Weights of a small autoregressive pixel model: 16-pixel images, norm layernorm.
Rows from block 3, named by matrix and row number. Rows with one number belong to one attention dimension. Each number is 128 + 24 x the weight over the matrix's rms, rounded and kept within 0 to 255. All counts start at 0.
# q: attention query, key and value (stacked) (model.blocks.3.attn.qkv.weight, 768x256, the q third), inputs 0-85
# k: attention query, key and value (stacked) (model.blocks.3.attn.qkv.weight, 768x256, the k third), inputs 0-85
q.101 [142 102 212 123  93  95  89 102 106  84 138 135 166 165 144 114 134  73 158 106 149 103 133 140 132  85 126 148 118 161 149  98 143 151 160 119 146 101 117 145 141  91 107 130 125 139 171 214 142 124 129  92 164 121 114 125 124 143 121  93 203 156 152 160 139 139 147 163 175 120 150 119 115 156 189 151 140 130  91 101 112 125 100 101 128  85]
q.102 [126  86 101 107 105 110 154 127 133 123 111 127 130 129 128 132 107 140 121 106 131 139 108 139 127 153 119 156 132 114 131 166 159  86 137 113 139 126 103 127  92 125 137 109 139 111 131 108 114 157 155 150  93 146 147 165 156 160 126 133 104 147 112  97 106 134 130 180 161 219 152 164 106 150 100  45 147 162 134  95 132 119 113 142 141 175]
q.103 [117 127 145 117 130 158  64 117 159 163 157  83 146 192 168 187 143  83 138 159 137 116 172 105 139 121 114 145 154  89 134 135 138 139 104 106  88  94 179 151 147 125 128 121 128 183 139 210 110 109 105 119 116 126  82 130 124 131 168  93 124 131 114 173 149 106 114 154 190  75 170 132 120 102 104 131 122 154 111 146 104 112  97 161  93  84]
q.104 [133 159 143 174  64 136 105 124 138 136 165 125 111 114 144 124 164 131  80 145 145  99 118 129 116 109 130 143 125 116 116 142 135 128 143 149 152  75 152 122  96 110 122 131 143 151 148 139 145 117 151 124 110 169 132 114 106 125 114 117 156 119 145 143 133  80 105 113 180  91 123 152 181 121 123 167 137 112 150 143 145 137 128 117 126  98]
q.105 [154 145  79 116 126 166 124 101 134 115 100 104 138 132 101 139 143  91 102 145 132 134 148 152 108 143 125 103 141 133  94 163 140 124 118 133 125 147 121 120  89 117 118 124 162  96 154  92  87 174  63 150 121 133 133 147 136 134 117 147  70 123 121 140 102 140 104 139 137 122 152 144  85 147  76 202 132 132 156 152 152 129 164 145 118 149]
q.106 [ 98 127 111 110  93 163 133 162 101 138 110 115  92 120 110 109 101 155 139 125  95 122 184 139 107 110  54 119 137 105 125 131 129 113 127 146 143  70 163 160  99 168 139 106 162 115 171  97 126  99 128 122 113  97 115 157 129 107 133 153 158 146 152 137 193 146 170 152 146 144 127  61  90 150 173 112  95  99  96 159 104 105 123 185 129 166]
q.107 [143 181 160 113 150 121 115 168 133 159 135 124 121  95 126 165 151 135 154 116 148 124  69 130 110 120 114 117 130 138  99 105  83 109 124  76  92 158 160 167 156 159 133 127 148 161 101 129 185  78 111 139 138 160 102 180 162 119 128 108  99 152 135 108 150 133 131 129 100 138  95 154 139 114 107 140 126 112 121 118  89 142 116 179 103 132]
q.108 [127 155 158 123  99  85 101  91 136 154 105 147  81  88 169 153 162 144 149 138 168 163  70 135 135 156 151 114 138 116  96 134 117 110 141 124 128  80 129 153 109 131 125 120  99 149 131 112 129  98 138 109 132 179 136 121  83 134 122 126 127 192 117 148 156 149 190 131 120 110 105 160 148 120 122 144 155 113 104 120 127 129 160 105 130 166]
q.109 [101 121 105 111 121 157 131 132  87 108 153 170 162 119 102  91 104 119  86 111 129 123 108 184 138 102 138 168 134 184 150 137 114 133 102 128 142 135 195  99 164 129 140 149 145 154 145 138 135 137 165 143 184 147 106  91 138 145 138  79 186  87  84 132 133 118 107 143 171 110 142 132 148 118 124 122 136 114 126 155 165 120  68 119 131  94]
q.110 [125 132 127 126 140 137 125 217 108 142 145  73  74 142 122 140 164 176 128 119 119 129 160 165 126 151 140 141 155 133 142 123 119 139 127 153 200 108 107 141 119 139 136 131 161 115 205 128 161  74 143 128 126 151  90 135 160 145 128 127 118  96 143 139 166 135 146 144 101 109  91 126 134 142 140 133 118 118 134 118 130 127 127 139 114 141]
q.111 [139 158 161 174  80  96  99  99 149 109 139 115 163 119 112 154 160  74 118 144 158 142  55  99 131 114 176 137 104 147 123 137 110  81 134 108  90 122 118 141 110 144 109 176 127 137 100 169 122 139 170 123 175 146 160 157  89  89 104 115  72 117 145 155  91 114  76 139  75  93 112 187 144  65 126 103 130 105 103 141 140 123 167 106 149 148]
q.112 [119  86 152 119 151 119  95 191 127 133 162 155 132 156 151 134 164 134  67 151 135 148 122 134 123 148 140 143 109 146 113 113 104 121 103 126 118 135  79 109 170 148  98 122 113 120 140 124 123 136 148 129 152 170 134 143 145 184 140 145  89 199 134 155 138 110 106 114 122 122  95 114 150 112 124 141 101 107 123 121 117 152  96 100 167 149]
q.113 [104  88 102 129 136 122  78 145 126 125 137 113 163 135 131 121 163 116 118 162 165 102 174 104 146 145 100 144 135 133  93  78 136 138 129 147 108  89 129 139  80 171 135 118 113 129 170 117  76 137 131 117 144 156 171 140 112 116 136 145 129 136 156 138 144 146 109 186 156 131  77  60 112 107 125 123 123 138 169 136 104 106 157 104 144 125]
q.114 [129 128 109  96  70 121 144 112 140 128 143 109 142 127  50 103 114 126 138 155 105 115 186 125  91 166 122 140 125 112 124 145 153 111 147 112 149 103 123 138 100 121 120 124 141 144 134 122 141 106 151 145 137 112  92  77  89 133 130  85 157 102 160 170 130 123 157 138 152 142 175 145 142 147 208  80 137 120  87 140  89  85 124 150 113 148]
q.115 [111 104 135  97 144 131  98 156 141 103 110 135 142 151 125 162 176 172 129 140 142 113 146 142 141 144  89  69 145 144  86 143 130  77 116  93 130 156 151 104  99 116 141 106 124 154 125 102 127 113 111 181 116 185 138 109 110 136 174 121  95 164  75 195 121 160 127 117 118  74 111  97 121 156 133 157 131 137 129 130  68 121 145 142 133 133]
q.116 [132 133 181  86 141 118 134 116 151 152 172 104 118 186 133 122 157  97 107 143 123 139 173 125  83 136 124 156 132 134 155 115 128 176 162  42 161 104 126  91 118 155 106 105 114 141  95  73 130 134 126 155 138 125 127  98 133 176 141 127 139 142 112 162 136 124 174 135 155 135 118 145 164 149 124 130  91 141 171  88 114 159 106  99 150 115]
q.117 [134 103 122 153 100 178 111 162 178 135  97 106 118 112 138 162 161 146  98 125 113 168  76 144 156 155 127  77 110 118 115 124 109 114 137 102 126 144  96 149 120 125 140 138 130 123 142 131 123 134 129 115 108 137 117 154 133 162 164 103 126 140  78 112 145 164  89 112 132 128 174 146 180  88 106 139 105 144 119 111  99 116 129 138 123  99]
q.118 [129 124 128  81 123 175 154 134 139 121 111 150 117 106 126 108  92 128 145 177 157 142  85 139 185  72 161  93  96 134  94 141 145 117 105 100  82 157 137 130 182 115  69 119 151 103 133 161 120 179 130 165 103 119 154 169 125  82 140 133 121 166 198  94 135 134  82  67 110 156 103 122 108 126 103 180 111 138 142 120 114 135 129  83 145  94]
q.119 [110 138 148 125 139 153 120 144  95 125 129  95 113 157 132 110 131  88 113 115 108 131 157 146 120 100 109 109 137 129 134 146  99 141 123 118 151 109 152 129 114  92 113 143 153 155 161 124  85 113 140 186 138 120  95 107 192 162 163 121 134 105 128 158 147 132 117 151 155 127 131 116 138 113 114 146 107 139  91 111 142 125 111 145 115 113]
k.101 [140 147 134 117  96 109 167 165 154 122 127 172 140 181 100 117 108 110 130 136  97 132 160 131  83 123 140 113 114 142 116 158 175 122 105 112 131 133 111 118 136  99 143 151 134 121 150 111  99 129 144 127 159 131 126 120 121 119 141  98 158 109 143  89 121 124  53 115  95 115 113 143 132 129 174 155 116 139  92  97 118 122 108 149 119 153]
k.102 [107 124 146  69 104 154 167 115 121 144 100 132 177 105 144 130 170 165 115 128 133 109 129 103 108 150 109 127  88 134 121 113 115  96 103 139  77 155 169 117  58  63 128  94 166 145 118  95  78 156  86 176 132 104 133 114 127 112 140 136 158 130 131 176  99 142  31 126 155 115 126 107 140 158  88 153 150 150 180 120 136 132 136 156  98 125]
k.103 [140 128 114  77 103 150 191 136 150 144 107 141 142 111 125 143  79 139 160 118 140 150 157 102 162 102 144 134 140 157 100 114 116  78 101 148 124 145 212 173 138 121 154 141 121 134 143 157  88  55 109 146  93 117 119 110 119 120 120 139 154 102 168 127 100 127 167 120 110 133 128 108  88 174 144 110 143 153  73 127  87  97 136 125  87 151]
k.104 [163 129 127 139 124 103 134  96 155 132 147 126 119 129 111  95  87 146 133 123 102 148 171 143 136 104  94 135 127 153 110 119 107 144 117 135 127 148 125 152  89 121 140 130 139 163 170 165  88 132 151 118 135  96 139 104 127  93 111 124 153 122 130 120 125 125 132  83 118 129 154 113 100 128 128  99 174 123 125 114 131  98 121  75 129  94]
k.105 [147 131  96 127 176 123 104 124 117 100 115 106 132 125 163 145 130 155  94  95  83 130  72 133 167 165  91 115 106 103  96 151 117 124 139 130 133  90 124 134  89 123 119 153 141  97 129 172 114 139 125 123 108  92 106 169 157 158 120 126  85 132 110 106 127 122 102 127 129 137 123 113 125 112 110 146 108 125 125 123 136 166 143 171 120 115]
k.106 [ 86 124 112 113 128  69 130 187 141 125  54 139 109 101 130 115 122 135 150 101 120 132 137 137 130 106  92 126 191 116 139 133 122 128 137 134 161 110 160 126 113 143 151  95 147 147 164 142 165  76 132 118 104 150 141 127 112 156 142 122 146 124  91 155 166 118 169 133 158 131 129  79 140 177 146 138 135 153  90 183 101 117 127 175 124 139]
k.107 [170 121 122 107 132 123 114 139 130 122 117 114 145 160 147 192 116  96 152 123 123 160 105 124 142 107 101  93 136 129 111 126 143 143 113 152 105 186 139 132 131 148 200 137 130 133 131 140 124  91 100 135 103 139 170 161 135 127 117 121 101 134 129 136  85 179 132 100 127 121 180 130 112 101  94 148 158 148 109 163  95 125 116 142 141 114]
k.108 [123 131 114 135 118 122 162 123 113 141 132 173 126 115 140 117 119 116 131 101 151 110 125 118 156  92  61 141 126 104 146 181 141  89 133 104  71 105 130 137 119 154 125 122 119 153 117 149  69 147 168 130 161 140 110 125 111 129 166 149 109 144 107 142 113 123 134 102 129 159 101 113 119 127 132 125 130  75 128 156 155 129 119 162 122  89]
k.109 [160 136 138 125 158 113 135 122 160 102 108 155 131 123  90 148 161 173 132 156 134 124 174 148  98 120 178 148  90 134 107 130 141 128 140 121 144 132 114 173 117 126 124 104 145 150 162  89 111 173  87 108 152 113 157 152 129 115 152 107 174  77 102 114  80  90 123 119 150 131 141 113 167 152 134  87 154 102  99 109 124 164 105 141 119 125]
k.110 [110 145 169 143 116  85 126 143 108 130 189 116  95 167 166 150 104 108 124 107 105 172 161 155  81 134  66 141 171 144 162 117 173 123 102 125 188 124 138 119 145 156 158 143 136 126 150 127 193  17 118 145 114 130 126 134 113 109 112 125 162 113  92 193 123 158 198 146 171  98 133 106 119 120 113 128 177 133 135 148  97 135 108 147 113 105]
k.111 [156 105 115 128 134  85 107 110 134 117 117 121 145 134 119 110 122  87 104 137 116 114  88 102 175 111 177 150  99 112  70 155 123 102 149 132 133 163  74 157 157 122 101 120 107 124  96 188  72 236 115 125 144 120 139 143 131 121 140 135 117 109  91 147 117 126 107 124  92 155 181 136 141  92 121 143 100 116  88  64 138  96 126 124 181 125]
k.112 [141 127 161 152 150 119 133 115  74 161 158 125 133 125 141 135 160 120 138 156 154 129 150  97 125 141 107 110  93 131 145 113 132 100 138 120 101 162 131 176 136 114 140 130 114 122 104 118 156  46  84 145 125 164 127 156 130 136 123 159  88 121 156 152 143 119 115 133 145  94 167 132 112  54 111  91 133 147 158 114  78 200 131 138 178 134]
k.113 [111 116 146 158 103  89 137 140 130 144  72 133  72  98 145 130 181 192 152 117 135 102 175  98 168 125  97 104 122 161 127 120 108  95 147 145 132 122 104 116  98 124 125 110 104 128 161 155 129 101 114 152 102 107 106 124 158 153 128 155 101 129 143 127 155 122 140 136  92  91 143 105 117 136 155  90 149 179 121 135 113  86 134 154  86 156]
k.114 [119 133 124 116 115 108 146 140 152 126 143 166 127 116 129  82 148 123 122 131 121 117 189  95 115 149  92  92 136 123 155 136 145 157 120 180 168  93 144 124 115  96 115 147 128 145 169 158 134 135 134 103 138 137 136  93  88 114 129  99 168 111 122 156 174  98 116 125 153  92 132 108 124 152 159 132 106  89 133 131 143 109 129 166  82 119]
k.115 [104 128  41 134 100 169 133 196 133 152 132 105  96 130 107 120 136 182 152 128 126 104 160 141 154 115 100 115 140 120 139 186 171  77 128 136 164  97 106 168 100  86 141  95 122 121 148 145 123  92 130 132 120 158 128 113 142 104 137 152 113 137  89 153 170 155 167 142 163 150 102  75 175 189 100  93 111  96 165 103 105  86 121 181 120 187]
k.116 [117 102 111 119 134 141 162  96 141 168 138 131  97 186 119 143  94 140 163 115 122 116 157 124  79 108 110 134 149 126 137 110 130 113 119 135 101 115 150 140 142 124 111 107 120 133 131 124 153 131 130 150 108 128 105 115 165 135  90 116 142 108 170  96 165 145  92 103 122 170 192 139 118 147 119 124 150 167 130 163  94 127  61 112 112 125]
k.117 [152 132  71 108 104 103 171 172 105 120  86 145 119 149 137 176  91 125 111 144 129 131  85 150 138 109 118 121 117 115 105 116 113  91 145 118 111 164 151 149 109 101 122 152 134 115 119  96  87 159 153 140 104 112 142 147 145 137 117 121 160 122 171  95 102 171 103 146 143 165  97 167 111 138 100 127 156 149 143 148 141 141 193 111 143 142]
k.118 [157 122 124 123 145 135 128 169 120 111  76  66 162  96 107 141 138 117 140 115 145 146 111 123 158 102 182 101 109 154 161 120 128 125 121 111 107 201 132 135 156  87 134 125 140 117 145 123 134 176 138  99 164 146 162 153 157 128 134 168 122 125 124  90 103 131  98 140 116 118  97 115 141  83  72 133  94 116 157 106 159 128 142 136 118 140]
k.119 [135 141  93 108 166 138 161 187 147 122 139 131 112 134 124 160  70  84 157 127 121 126 122 125 151 108 139 149 173 111 105  98 142 102 140  99 153 134 178 133 154 146 134 135 110 138 127 153 157  44 135 102  99 158 102 126 166 142 131 103 154 112 121  93 124 154 174 134 133 124 113  82  90 152 165 121 176 144  87 140 106 118 141 127 134 143]